From a checkpoint of a small audio-text matching model.
Model: encoder layers 8, fusion encoder width 128, fusion encoder layers 7.
Training: adamw at rate 0.0012, batches of 64.
Data: trained on short pieces for a synthesised band: melody, chords, bass and drums, 21.1 epochs.
Rows from block 5 of the audio encoder of a small audio-text matching model, named by matrix and row number. Rows with one number belong to one neuron. Each number is 500 + 25 x the weight over its row's rms, rounded and kept within 0 to 999. All counts start at 0. Numbers have three digits each.
After each neuron's rows are labels from the 100 clips, of 14976, where the neuron reaches its largest size: "responds to" is what is common among them. Only what is clearly more common there than usual is listed. The data: short pieces for a synthesised band: melody, chords, bass and drums. In brackets: how many of the 100.
# gate: MLP gate (encoder.blocks.5.mlp.gate.weight, 672x256), inputs 172-255
# fc1: MLP up (encoder.blocks.5.mlp.fc1.weight, 672x256), inputs 172-255
# fc2: MLP down (encoder.blocks.5.mlp.fc2.weight, 256x672, transposed), outputs 172-255

gate.319:505485479545484464451463457480535461504511488493488509498477534496480513483507495523501448531509497525501491504490528477503503513473526528517492502525557466513469486490510513494520484513509506490504510518451462498504517504471519442504497476497459503489
fc1.319:527471553476486504506522523541486523510480535482509523488507476478483523473505507452505469498504517462468512524489530528513474530481475471519430486491512533492522473522522508484488526449508523468500481444539517493482489523515532515511520503530477549471
fc2.319:496503477498514507466493489518476499484493477547522509507549504496491533484518506495525540502482533515491496503465516458467535492512497499462514471572522509491501486504535468501473507497529485492453495585522524493456503527431515489498460537464492527465
responds to: text has "noise" (43); ride cymbal (36)

gate.6:469460496523465474503507503482531505511508495504482548487476509485526497499508491503503510480501501495475510496497485473538524504479512495509523490522511490486492555497498485539494519499436482519542505489422503492429511456489526452504492524537518483538
fc1.6:444514509484488506559480477448519486488508520493507501491509546482508518538506494502523538506484489495504491478486466514546513482514515523508533512522508486471485556492487490496530514529493499532532492538458513491488509475447515459521489498532504439524
fc2.6:507498512498532520476500479517479493509491515466527479490498505508475493497560479506531482488513497531506480540462560479481462527543501486504451523491530459553478465484495524494480513520454508492470510509510511517553494539472458521508534519513495512478
responds to: pink noise (31); ride cymbal (28)

gate.382:501473505536482455500482513499536494504495501528404564494444477494522441487481517458474477540505480531493511506506493464485528500480501487554513490513495523499494492486505482509512508502500496441517481516478484486465505509517510479500484505490493521515
fc1.382:491500497510485483506499503548544504532494511494518483494521496535492509517494506514518519459503524499522504500482487445479516496473500485504546481503542455510461525480521465491483529446460526512493547497472450521480522533482514498489480480540534512459
fc2.382:523494515520475468523516487457512502495487477512488527490443492499472433498501504478465560510487433515472520508525515490503517492477499486559502497573455538536480519509533489470500513466514525458472517504515478458472480498491509480519487502461534515464
responds to: white noise (54); pink noise (38)

gate.147:527481475531452473500499528500508475494518487529447552514456483511518452473472508501468476534485465495506521467504500504479536515486494507527493476528479510461487500491515482518517448498518519467523500442461497492475521497526527493491486479497490500542
fc1.147:505474518484480494452477501572526479469467515542534505501492493492497500527484455477523482504517494495473525496506500468466490513537489516515542506447469525545512516522524512541533505494564499482503520519507534516496448528502492508475481538475483514468
fc2.147:468537504481537486474525508485451542525506489507469525491532472510502527502476504471506511497509526495506509510532463552522505511507527514508503490431468522468523501503482541488500518528438509514519516521569491494527484481541526497475498496476501499444
responds to: open hi-hat (41)

gate.261:479498476526475503517509508486539523505502489504489517519496508486555507537494498470498546470493519481477531490499469471503546474484508492504549487530498493479512568496494457520487517480469471530528525543460542480435497479465531466488472520496551469525
fc1.261:469500502516510489519515501461536524513498487522493501505527540499526524524505465486532527454506515480476511484478459478525516479500499519480552488531508508494530557509487479504481519484461467512501517527460536483476477459437517456478484504508537468487
fc2.261:494482526447536537491489513523488501505486511476534477499525500517469541505550490497548495507494537527534467520450514475485450501579484498472485522480513444538498475502487504484502533512493504507479511487521514549551496527500454524495529519493466523501
responds to: ride cymbal (32)

gate.633:534467504534468489482491536486542508492524477558445560513450483489541449483499517479479511518495467520516503449504505459472514521469513492531541486516457509477498502510512471508494485473508517466526485492463473476461515480475523450499478508486511536527
fc1.633:568520474484505502502530482474469502467493460497493508500533480474478484502492568509514515526520525514508522498478490498505501489523519479523500515514455469463519530512524506512484504488501520499545478433521463477524519484477481536533522522545519520505
fc2.633:480455474471504536509503513526509489497535505493458536508475533524495529539489523566512517507504513527513487531454487472517502495549520481535537502417484491488487505514488515539519481511510513537537518484480457523515499501573487460498534462512514482519
responds to: pink noise (37)

gate.256:472454472477480480524500513522467539526511476528545525470526445478494474494495497506466507566512458481515494472522509502502513532473515496498507492516524515513501503532482480530523484500475496469467492492472469507539520510476479502516477468508519489479
fc1.256:506471520521487491511464482504484507532488485500490502515554497529443549484510470508494467485529499511479521506474534492488479543515472539502502507519543475477526493520526450484485499446554516511528494462489501465500490529476500495482524515493490483551
fc2.256:492473477495510486495495481547532486495515517462487522516492550500527455509534495438529521499509469537479504505473472478523467511508506548521506523502463484479540472496487516495513503591515523519446482465532524470494510514523502521511502488473447502530
responds to: snare (62); horn-like (40)

gate.164:487461505561528439487491529496514518509521505530453539502463465476505462479503478464444470520513495512492513495521475489463521502459513506524516512516454528536526507524520497513475500501489513471474512493478509476463518545487537484479470542480514528505
fc1.164:472489511478493511485492452495509501524489512481511458512508493473498467539502552514531527504488506526483508488483480531504480446513482542517465535446479501500507491486527507476468517489538516521516490453521484486523472483528519513476488533484501480555
fc2.164:506516505473467524523499537490502475482486442467458509500493508558452522504492463468489490494506490507506490510465470500486429524531511519528452511522509493498493495520497518519525499527529500512488499478489523526507479512548451483511544491524513511485
responds to: white noise (50); pink noise (31)

gate.588:486501520535491496548481477469570481482509521528466528474513488508536507506536488519485463494533523479502497507524481544491536511484509516515485494536474494487502532514522511511479473510516512488495491509441494511463487516532472458471505515520505475473
fc1.588:552499524494437505518488478546501521531535480492508468520490501488485514524531531476540479515487513474498494443489533518484511510498501514529460498526530507508503513523526519511515543498485505486470495503503489520480515482490513537520481473548537497464
fc2.588:457477483503490500426480519507489490514495516525490507490480482500555473474498474492499452516509500486507472515535509464463533504490488501550530504513514471516492461527503492524502510464481504479464503570471475527476520522431477500477503515543505508446
responds to: horn-like (41)

gate.415:476507479536508495481489534442532490485526505548537506512491506526533510492510546531529515519511474503499512499505474503461550529470519539521547501520504493496481499484491514537500489521491494511492530542469491504513540495471530492465466472552533465494
fc1.415:499463500503509484480457495481547504509473489532456541475474490470459495533466509514520497500478516529471491484503541496538477474457473495499502504509534480529495527522457465549538499488472457493476493476480533491531485486515499461477471491504465496465
fc2.415:507499472483478529527538482529519498491508525451497524497463474513465479529491520455506503534513484495516521533470486516495456483538481513523467495468508517503486487533498472487498513516521509487551506423511479511497498482480498519521538491513481513469
responds to: white noise (26)

gate.393:452459450529475499520481518503544458480509541550446501532505528505575446488463512511485499539495473489520519457492500496544509470479517475514532462490510504460473499507495493528511494509543490457507492504455491501451482523522477483537487462475480511500
fc1.393:488498487475535538470512531523487492541513456486526490460495526495532499507493498494483524507487518536493480447487481461507524483511539533522495497518484541531521477476496524532497475489454483472487492532490474524517504480537528532486465507514548521546
fc2.393:524472540487495500534509527514550519529469542499517494504560491463545489513518495507503515503529517476498475485526486461500468505524492471473472495432487468464566503479492500498444497530519471503472528420520524507503477478492496468519508487476525498487
responds to: marimba-like (26)

gate.307:483500471527495489529466499475508490467511533502432530507462473500511468451489533510491487551489466498510498487488526489509538528487487499535504488496525512449475496488513482521514461480546532469537471478511442522462528534517477500499480498506477482511
fc1.307:511518526520478471498524515502494517509518517504501534513515488473469523514515523486482456486475512499526480461495477479526486463478508464531452489510504551470484468476519520470509481513496492489520531535458525538479526487465490486507505524502468448491
fc2.307:486532512459475489460487483440500473496496481461513491504493510506476497461524536435533481517506493480504455515536486557502539490518499474545503511552442515511458563508527518493534488490543553517437488517525488516493513533526481468499493476499559501531
responds to: kick (98); drums (98); quiet level (69); shaker (45)

gate.102:508497481527472475489504523494515469465495513548472550505484502526519473477452512517502484554491484475500484472523492519507542533495478476546515509530482507468476506490497488518542457496540518465519490472511460510463544486538490518521514486509455493525
fc1.102:555509483486488471477501503439475474537537492558471492504467495486531510451487501549496489557479517467476466517505451502489476526499489515460518512528500473520513473507493473485484542501518515526523533539505511476457489482513473516470520454521510477523
fc2.102:518514506540491465467475494525510522479479522508471496519504533480472470483475472531513433523506465503487494508526531503526498504481510477502491510539486505502507537506499501526482522436535490479505511565537529511509469488461535505492473536501534535504
responds to: kick (100); drums (100); open hi-hat (62)

gate.113:489517494535496466496539480453505477535481528469478503498506535487501457470479501478480472526505526486489505508560473551508520514532494501522442489511520524493543511512520551490500500497531503478497483522513522495461519525505474484500509516481546474467
fc1.113:514521503479520479447504543496485480513478477513507526475514524494506533527516481518502503483462515542496505487499482498490480484526496467457487499483486481532502539521489529500489529482467495511501500487466500479512501497514514523495499519499543544553
fc2.113:496499502513497484515510523457469497524499491537474528500490447521539501484464468469488467521488483524502494509495477496482493524477500479510451462490504496463500509503494550496471477524517532463496482549508522501477483494520534465501498533497478502477
responds to: horn-like (43); ride cymbal (34)

gate.46:485455489560525461517495515502506513502518502524435552500430482469467435476501522514492501510480461531519517500487508484494498515466503486569502510487500471485480520506522482492518496504495500471496473489490492477467515522537541501489473494471458529544
fc1.46:446465510492476507484532522496471538499503478471493490503519529494515504545522506522557542478519504503520522491451470478489534494512502517472532499529512466526497542494507473516488520471505506514504533523490526488482486480450517528479516504513490514521
fc2.46:550512498502505461538524530505498505488522471522465501517455472523496465496490515538466498491508475520512490514515521470483523497446501516530503461439439543485498501499514523502501456508500501485531473489479473514478511488520490517487499496474518502525
responds to: marimba-like (26)

gate.618:486511509497497493479465524460464516522472502483507506515465541506480484500545545463466532559475532482532495539509464484502499506499480503462472486464493510497441523514513466537510474491496516468529502438454510513541548501516466507527510521468500482548
fc1.618:472525453496518497514445531474476520518467489536529528469472469516522496497522486512488542505511545536478476499485460467504470499467469460491509534472480516485487490453522500511504502532516503468510436439533470505494513484531485511492515504484448486521
fc2.618:451540502525473521484483495454491494520524507518470516516457546500476472524536485436538464521493481533483495497492508498506460496516531499516508511492495451516534503526501475522493504515458533480477512498476481539544486500528492544525524478534497531428
responds to: closed hi-hat (54); rimshot (37); marimba-like (27)

gate.277:514476472522516463521513525491532482477508512515441558514471477478523437477484517490463523532484485519510532508510493482474518516476488495558518488476466502466499497486508495506521492500500494452507502492505483468484515476508507492493475483469469517520
fc1.277:489472529498532520525496473528476478470522523492453502512477471532467472469485477472465424473490495501494468492501500510468496535491484501530462486513518519555501459491512544517501507520484509471437478491490505517490496535556491498533505523454504522469
fc2.277:463495495500520501447493485492519497512476514539510456497548529476490538523514490493533452502517552458491507490496496538500493487506491524447480509520561447527516495495499468496517516463486494531448513545509514478511475503480499504487473486507493526481
responds to: open hi-hat (54); ride cymbal (36)

gate.231:499461488532507464494478527489516505496512523505440570501469484503526433470479516487471514551476481498483510505507489472467503524473500513540506494486461511485481505488486492505491463538510496452523498498493476473477520522500506490515456516476501538542
fc1.231:532477524501522521528469515527458457520476567475460509489466486503463465489494469508486459525462512509526504528520491499493501522539484512523453521476479498522477438492495523517508524493469502493451486470511514539537503497559469499515486525499483522460
fc2.231:479493496509503482438488486517486511502525527551516473508529523463491567525489458487544440527515546499493499496479502499520506499519490499457504496542544456498504502496506466517506516466503502543474486523461538470512490510449521486484498522514479511437
responds to: open hi-hat (40); rimshot (37); ride cymbal (33)

gate.7:476531498553525444512490452518511492524480525484518475482496500519456510483466523491477513549477510510480519501513524482522470530474477539499501487439492501483480466499521531534546507497463526541525468469431491505494475541490544477518488485489494500523
fc1.7:510529480509519509520507514503526532533515491513486517476530521505478466488526472515517466473519534464518510523465553485500485466521459497505435498483457518473476479517514477475518483496485510460485519526526474479539471474498520532521512517469510532464
fc2.7:463470519498477503533496527478522487521508499480485495497495499527515489480534474497524484527533500490478483518492517504497505500543498520502489464503494489472553502517504512514485471517521490498498527541551500501472489502532467553498503505449487504432
responds to: ride cymbal (37); text has "noise" (32)

gate.538:535496486543514480542503443477512474519490545513486485495531519514521460527488512477476475573473493502542477535453464526491487475485487517472485539486518487463497530466499496525530500497539511483484448476454508496457481559498489525501472502504494498495
fc1.538:512455506529455483547449522496428470508484504488469523507480526475536540479511504523515519494463484478529487509474509488554495538482533521489475526507529515472534511469532482472489472475486483515537526489528498496533542466516517533533483480487451540519
fc2.538:510551537484508494555510512513489485496501516534508494487490524506512446503549512517473529528468446488501538461460492582537478512496499488439530475535528490501497506499498478491479523483517491514478486517466525467490533486467502456534493523461512472471
responds to: snare (60); quiet level (58)

gate.578:474489501529458495524516510452523496513488476530455519490507520480550468520507485512506553486499504514497506478510439455505552490471512512499560513542524490471487569498510481509513490508491473489545504526458501474466508483479528490484481508517513476517
fc1.578:470522497509513510536481457424506501481504497496513514517480519523542498531486482489519554485491490485518499496486461492542537480477475533509493525524551470503482538484510473487510529504468478505510508541442496486477498475481497445508514479551525447468
fc2.578:510486516487511513487508509527423498495492516498560495496544501506464516487549529549533527487485535494509501489463547480474475485546495491462461504521502462533477447510495538464490510503496511527527502468551500524537492521496501560495516489533475493524
responds to: text has "noise" (38); ride cymbal (33)

gate.566:472439486532507465502501556509490485507515502518427568505451461468511428461490505475479475531493466522493523500497500489464517534482497506542507502513477498513499507506515470519507503500488495471495484517491494469467524525471520474523467504487517545505
fc1.566:464505493485497502535506505481520525514477494541502506514506553507516547509479487506496509487502518484468492475487502478496554507497492503469520473510544512471540517506476506505496488431496469529516521497445524524454494494466474488467495513538507497488
fc2.566:534498502491479513514502513476530498492493462484486511503434452506511429487490571511470505499486484506520491519520486500479523499478510484526488505488453515464475495493505510507494470527492516448536483457522458509484512487541488490524500465483525495528
responds to: rimshot (35); ride cymbal (34)

gate.202:518501477466422525524511501428506505496497449511518521493488518508504492521515536554535503514508479512503492465485462505503541496503492483496526528538485496411472556500507518513517434513512495502579519471513505515471512457501483512518527480517508464549
fc1.202:495486498527556490488517488539487516473494558514519498511508457462523511467457497453469487484477494472477514540489510513500471520463484482479506451459519534533500468494493487505496519457493489514438478511504469459515515530492522491522466512496472514445
fc2.202:514521496523472480551495461479504490511518525481458545486422499522509453495480505519485484510501435494501498514547503511517551507479515495548480485520519531458510510502522519497518454513563523458493501496532503492479509507516494503507492469519479438476
responds to: rimshot (39); ride cymbal (28)

gate.353:507475482505474491433524516498512528480526556504509506473498486505503530457520488557458558452473507510516488527459489528534489481513474527484555476522523503493521500501507468532520509492542505506537535471487519474446536498527547494514498529526507453480
fc1.353:472501524496480483476480477565527515470516485506515517512505478477456519515495450503505451507518487514540521472539543480504485511524521488475510492548473529496540472493488478472526530498528483520526532513544542497524483511525539502487460546510530508504
fc2.353:492506493515516496497495517514500507484497525546483472465488533513523556532448492500455475505471501455510490519517507521519483473482526526481451502496563529528469494525510548477509485493456501535466510538496467484513460544464502498541452501486498540470
responds to: kick (98); drums (98); closed hi-hat (53); shaker (40)

gate.316:461473482511482485511505506463532512520484465515483525488510537514545498522514522527511517518520493513500511496467442475515527483493520531518546505537498510469500567492479494507526489495466491496548486504476517485454526463472509471481499481542495467545
fc1.316:457506497491489502522502492461522488498490502544510521515507535502529508499494485513536532517516517485495505477460454470527513500500502489484522533545519475495511555493506457514519510524499511517534481521459505508497521496470504474503495480519514445493
fc2.316:485487522452514530494494496507458470500479500480513496519518520495462503508539471531549491502507532506520466518466515500498452503546476485488453528489526460503485496502485487492479528489516478523483509472516506515533514535505455524521514514533488514463
responds to: pink noise (27)

gate.668:514491541517509509554458452452528481498474571456499480490519481474504481476541479481475504509521533475490506548533487505487512533512486536526482504426493492530504486495477525502485513553541507473529514485559507488507504519518498484509496543489531482556
fc1.668:543515513517506491545467514485473447486527503481504473506496467491469512506509517464536534524517485511525547544474514481467467516502479473480476470447505466476481511494489520493489508522508483473463500519482497500497470535496472538496457520511495470534
fc2.668:502464473515534517531512516492499512481501501495481526484463486482501464515511516492505539499497490541511490496451484509516471518505494493515496547472515470530515531508478486484481561514511509485444496491503495478484502544486513453490515539500527502547
responds to: kick (99); drums (99); closed hi-hat (48); shaker (43)

gate.10:470459495511501476488463512525499484518512535538511494527523535506451525509506523469477450497516477512481482476505493483479518479505539537467528531482444518533487461494473487518475464497525486480520487440528468501459539545555466479463516492490515516559
fc1.10:571490487499441506484522516474513514523490491492526481497550475478493540494487494455487538508530524526489476517497516487508498491494499514468471525484526514456478512504516491533477480456477501518540481524497490487495508495495543478496499501511525531533
fc2.10:492513472504474527551500496497529474489482513472513482523536509517481476456484513447513548513482484491503530538452506540526512498511507488460526481482524510511471495464516519484546506491484480468513529488532524462503504461438557510494492458501503469478
responds to: marimba-like (26)

gate.179:490494497548461481464482487532541514492536487545468496475474531498501486490462509468475499509532500503467508465543506531492524492486512541480492499524485527517509507493499508519534494484506494500462488519480497491421500529494496430505471495476514478507
fc1.179:465471516506511528497510552452476523476517494499501555474471465516531485498500513551493540502530506484502491539460512475486505459534494476500483502511482453486497510480504474526481496543501520521511466503486498518531488506537514535521506475499443475528
fc2.179:509519505509456519564467468543540456512494500467511467538507480479492471487530511462489512522504458539520478511444516504507504506533506497495450518544533508519442502459521486498540507504515513508491468465517490452470516503451526514539476524558472438477
responds to: text has "noise" (45)

gate.326:494481505550510431539525520480455511508490531482449568485460497458497451500492505509492477482519496519484539539514477465480512496474503534543506507509507487511523543532487514503484492521544506460478522477504520462515508548512537520483455527496505506522
fc1.326:516487473485493480515481493498488463495509523531502447533487500496458469505463496495512517554473462462513484476520499501481529519476469499485468500474481498492488489454503521480535479529502516490537449490508493470469487508522535499529477452485512506503
fc2.326:493540483493496517540510496426478510503507515473511533539452513508506487527521496507514544504478470497494502506491502448495515512516507501518550488526527500511532549508499486473491520543494525504469506524497508502450534556492457516507524493499536494482
responds to: closed hi-hat (56)

gate.501:515477498545497472548497506515539502505506519500419560501442494486525423454485503474492507525515453525517515502513497497501506509460488497551505484483465535478482514488504476504508498524498503463508505512494466503454507513503511484483471497502490518513
fc1.501:523487477501524480497503507507545499478485503507487507481504487498478510508509527495517434509509510468491489478474519520454481492506472476494545519543517534504543485509515504492481441545509465484540485529535503534518515519555502468469525514516495526513
fc2.501:503497547472486506586502517467534474533493482500494470526544521486529522517526467467497541513488527522528497480520521504469523527494526507491473488440483479501494489509503489494492486548524510522567481469501509514500519493529482507504471530510510514535
responds to: horn-like (40)

gate.391:522523491532502508510486508461495500475527510544489508486472484481493476539520493522490399531476529511533466514547532460486529503476518494472533518567539497513489536515481511466478460445506500504498478529513541537507482513478516513506519538502527498495
fc1.391:509502488484473488515466515563485472526485547464519504485536455514531542518519503511493466486519513473502494547493510473519474484466526528509474489451454491468520464532481487540520485450527493490489476466513526509469527483479491456498487492474521541510
fc2.391:490499496497457503465499482473506520507507481444502485505506497456463475466537528477507475431528458484518470526498487505476533483486486479478486526416515476481514495515537490503453535493518507502421504547508507493514522540525513469517492477521502507483
responds to: snare (65); horn-like (41)

gate.610:484474516506477527503511457540481508534466562463517512495509484539470513498494506459467470538472501483514539537444505456545463537511481517504453465504533502495468525484498498528469529498537485484477511497444497494488536520510476518506524500504506489486
fc1.610:523485491516536540457544507499475557485500461523485527503513484507495529475499497518521468517480503460492526459539471485491510503455483536465466531540501493503549503507487502504487502503520519510490487493476534523504481510543453512491486530450520547524
fc2.610:522481499505475479470489522522505509531498476475526511480484461516505525537461528516444438463530481514501501532517508529485482515465506507498456459511504504488521481484469515515525506467525485523523516462487496519516491502538480565492507467492492503573
responds to: kick (100); drums (100)

gate.269:503472519537523462495489519523520487501499530526434539511487475462501466493506468459448463504485497525475539471500515495509506516490529520503515500490497502509514473516508489497463523467487484461518508500450494449492506512502536477500464515485482516493
fc1.269:547531481521457524488495475509531508482485495519533532490490489498505510474458526546488497546488508507488472530524514510510528474504470507476529525541516529433488502514525531487516430492582525461524485505548481510489469488487505546532467453485527502481
fc2.269:534501504480497523513494519463475529481508455462482523469518494503492553529486473498521531464500536511534452509513505467488485504492482509500496530496514483512510477481460559493497511537487515558520483470510532518542512490510460498507517514538510482527
responds to: white noise (48); pink noise (32)

gate.550:510498485531461506539496492489544522483511508536533474481520489485561486493513518465495506510531491521492502448478496499527511504474488537526517477542510467496491532509487518519540460527533479516494482484463512523447483517487513431494487531508500461533
fc1.550:456488472531572496446512502499488490488497514511466527489485478479498531472525531533467501509475530482488479546480513476497523489500526476470562483479500470511495490507496462541463530488497541480485479495494505489523512505473511537491509505502532489481
fc2.550:513509510526480478533492481522531508515522564485473546483466534517468445480497520505480495513506452500477489503512523498523515509467479479550469488456500543487484477507527506514513476517571506488515471483479508507475528471463493512523529494489510508460
responds to: text has "noise" (46)

gate.436:513468490542483470500491547518521487481505498535458541506470429501496416487461536491458478514491469508479503485491497497461512519455502510515525490500468508478489492516509489526508455493502486439522494497472473493478512500508506503508480522483498531494
fc1.436:518488537480523523516467508500480460489520514506476519492453500523492493485498494427500473501476507523513471487495508503491473500515500488533439507457511488531493442473501509524465501514446520456452474533498506502520550503531461458504506537502490537481
fc2.436:494491499470506508463498499516523496512511516533532461507573525464472566509498484498538461498497556500505520486484520510509515488536507512446476524540554478499485488506502465502515502426503488539474517514462502482488483546479507495492493497536469512484
responds to: open hi-hat (62); ride cymbal (34)

gate.631:530528494495449477475482513543498479537517506511543508494514487488457504472513538474492479554469509503512499461502518525499478473482525497498508467519557515443496470478478487517482444481478507509531502470448481501462526490517529472511496475484489498523
fc1.631:505518501473551469461531493491513504520523490551514480482478504517502482494517499488509516525452476478461522526495463501507554547507462525534481467556470483518513511492488493474527529483500498519464466458523481483475528514487519491505515522486506512496
fc2.631:498469465528492512500485481471539510501520547494500488528546499470501510508499486499496486508470497499516505508503520517470532527469497528517530485434490513473483464485518474524514488527518504530526524490503523510512514504550489475491478497442476520519
responds to: kick (97); snare (64); horn-like (51); ride cymbal (29)

gate.85:524457482529494448507490468466497467524502547519529505463523493513534523467471481482512505516522521507511477503511529535511543481500517474504513507497507522475485536529535531502507484487510483478473518510498519507444516550495535500499448473534477467496
fc1.85:535500472477437499468513553506527516529480485554516473525526509505477491521524508531508456480494535501488476492512496466482453473508512513486534515522477517496532521516493452506480465452463499500498503502451507495476493507499476531491463505475512529491
fc2.85:505540500495514508513518516512525514501526488518491513473507465521489496474457478456516453535519469545510486502527535541499503490470530517486475537487507511499509511529492504528474450505466505511525491492476483515490531486502520500480506564499489494471
responds to: horn-like (44); rimshot (36); ride cymbal (33)

gate.339:483477503548523475530489518488501487491514546502435573492435449493525417463489538490445517545485451502501529528494485484482509513485513485544507500481469510494484502513495519523517490515525517444492471485472478490485511512515507476500486507471495510511
fc1.339:527540485483455512481485478473497552525533445528539482475516533516521543530479502553513540474509520483473527494472500512527504502480496497498507505541519524470508528492530477474523497452531511540561548467497514487456484486457499490500513491539515506548
fc2.339:538488492514504502547489514486506497502479477468494534494440476511499464474515547484485564523498449511521493504510490474483500505513512497546533501464459520478476517497516545493514493552507537439519478474543456490527499486502521510487490489475536491548
responds to: open hi-hat (40); rimshot (38); ride cymbal (33)

gate.56:546504503515504477473465512527529501505503505541506471502484524487488505507491483511507499546492508518511524437457505512497536515528498462495563477523467507476514485485514444523485456478521521470524475503499493514457538488483527494517461512507508483527
fc1.56:552523498481473463481459479501502453480528508498495525470501499522474535512482495485504488528511466517471521521490493527511478484481512483504514491509501475508497530507509480511489516548470554511436509523510505487497542523493482462495465496535467505527
fc2.56:493489485511521480484480521475508476471521529465478470516545491510526547486458545491505514501483545491451508478546472495486489492502475497487536512545490467486468536517528508471521464551531450528487511492502468517474510479506514532524484493469520476559
responds to: text has "noise" (28)

gate.63:503511491505478507529524511466581508491532479534496525496525516490508486513513510490473480513520487516492505472495466502508536498498490494484542479564505507473526515492512485484502463494492510531555477533443494476443498467489508467507487513536488505529
fc1.63:504491514505466534504508465477442503479474504470515498491481510488477497522531513487538475458530490461509458484546483520501503456514478503518452521485456507465504499522474541477470512505525511529508515493533505521522454472487509502513524449480541465520
fc2.63:476480526478508497483526520470507497489491471556510482496499486543499522496505503498467465472498526474490459475489518541467537509501508459481527524514500507511530494507500518532503515518453499487455477526493468515532504448542478467521512496452496529503
responds to: text has "noise" (38)

gate.451:466485486519497519496481524435525481485513498509501495513524539528582506500482520493527547490479497516514496513486463469550527512515502524501492510480510497476516532535512493500499488491465490488534468487467529518462531492446473455481483530503498474490
fc1.451:562520542486511505521485473535509524491518513472525476481521513503513476504470533472495498481493459458540481503541549503507476529493519491469488520507475510466546468544503508489485497490499514488494525481497471522489474468506473517454517511512560485509
fc2.451:498496468495525477465482503516509481480503454565496491499469460512487538538459488513485500511477529531465492439546486481505516482480508514504598495550491491545510544521511488514505522467504498521492508550469525507483486503493501482507494515461500517500
responds to: white noise (33); pink noise (30)

gate.555:530483542484452494489505484497510506520534493535456542522521527500555511488511451479493484530497501501502473459481467487531523475491529499470544500513490487463516506520496476501507524495466472498552499514442549484481517470524468476468477535475534482517
fc1.555:500496530487523471463464537497511517465478511539517506508489489463496503520453502486508520476488536540494486465517471512470494481486484513532482507473503494509517512513502513528473517501423455514480507467479520468482553498501480470529518476549481508506
fc2.555:517525475517496506498517488581537478503468517481470483511504498491487456521531533485506525522494495551507523486500495491470528484484516512526472494513513494505474498502517532468489544483497523482531508474487512477512492500470512504483527510524454463502
responds to: white noise (33); pink noise (26); harpsichord-like (26)

gate.411:508509522507442529533519489519532519507483497549504470499508505494533504491526485458475505536505492479526507466493480501502540536530485543507531521572517485494502534516507514502490477498528530518532483522487505492476484464510510472521494520483516482556
fc1.411:450500498539506532510464489558554525538486545520486500529509530522475540460490497469467536535526471532492486531481528506499526544455520522462491520478494491524496504497511454490546457472521511512505491510513489547480494488508500451499495464529515503508
fc2.411:470467494505485518545472503511504485466510449498467501537462485478508466522499539463465454519525481507505465487473489491514481474520486518490466494510447526463491559504495522488470486541542484492523503438470498517500498481512482491520505528451498517491
responds to: text has "noise" (27)

gate.106:479455491510483477539494499492569492503489504509445536514506500496542492483486488481512511487514513498487512449516455497533553497470496523514526510524488506439516546495481505502482476498483492506556500504478515498436489448486494457486482517479525463514
fc1.106:551509512491515495503497541583497477477491495512489506492483442504505490464518504442477466508503521517486490509501503518450523531513485502521478506487465547494520440503522525494484485494525494488470491502486471499496516507551515482506481517443515563488
fc2.106:504520475510514495497484505544503521504505511545482480506495471474555505478454508482446528518499491484490524475522496540500553507481496495487568475519500533525521514512500485529508475467520527492474493547470480471455491499455533483510480494467485501454
responds to: pink noise (27)

gate.368:551489506497483487535505478521530500499493446454525533515522455527537492460513495471501498556534484499478498461544539545506499536518514507469525457503520498471466515530528460521502492495499487478499510497501506500499495479535471469510515506530506516478
fc1.368:511493502518484531493486460512483492504463460457528513527534548492538484529523499498504533524542472503545540486462521485538498453499475485484472473507514465504523536484519470470509557490495485523514492528515470514490465462526526504459512475482486536511
fc2.368:524483514494497472438531576526498493473496473513487507504461487507461548482461498508492450486503489541526518514470497422465536504483526494483559506512506535497503526507532535502486493496499519538519505499494492499482481509485517480467523503514499540486
responds to: ride cymbal (42); rimshot (38)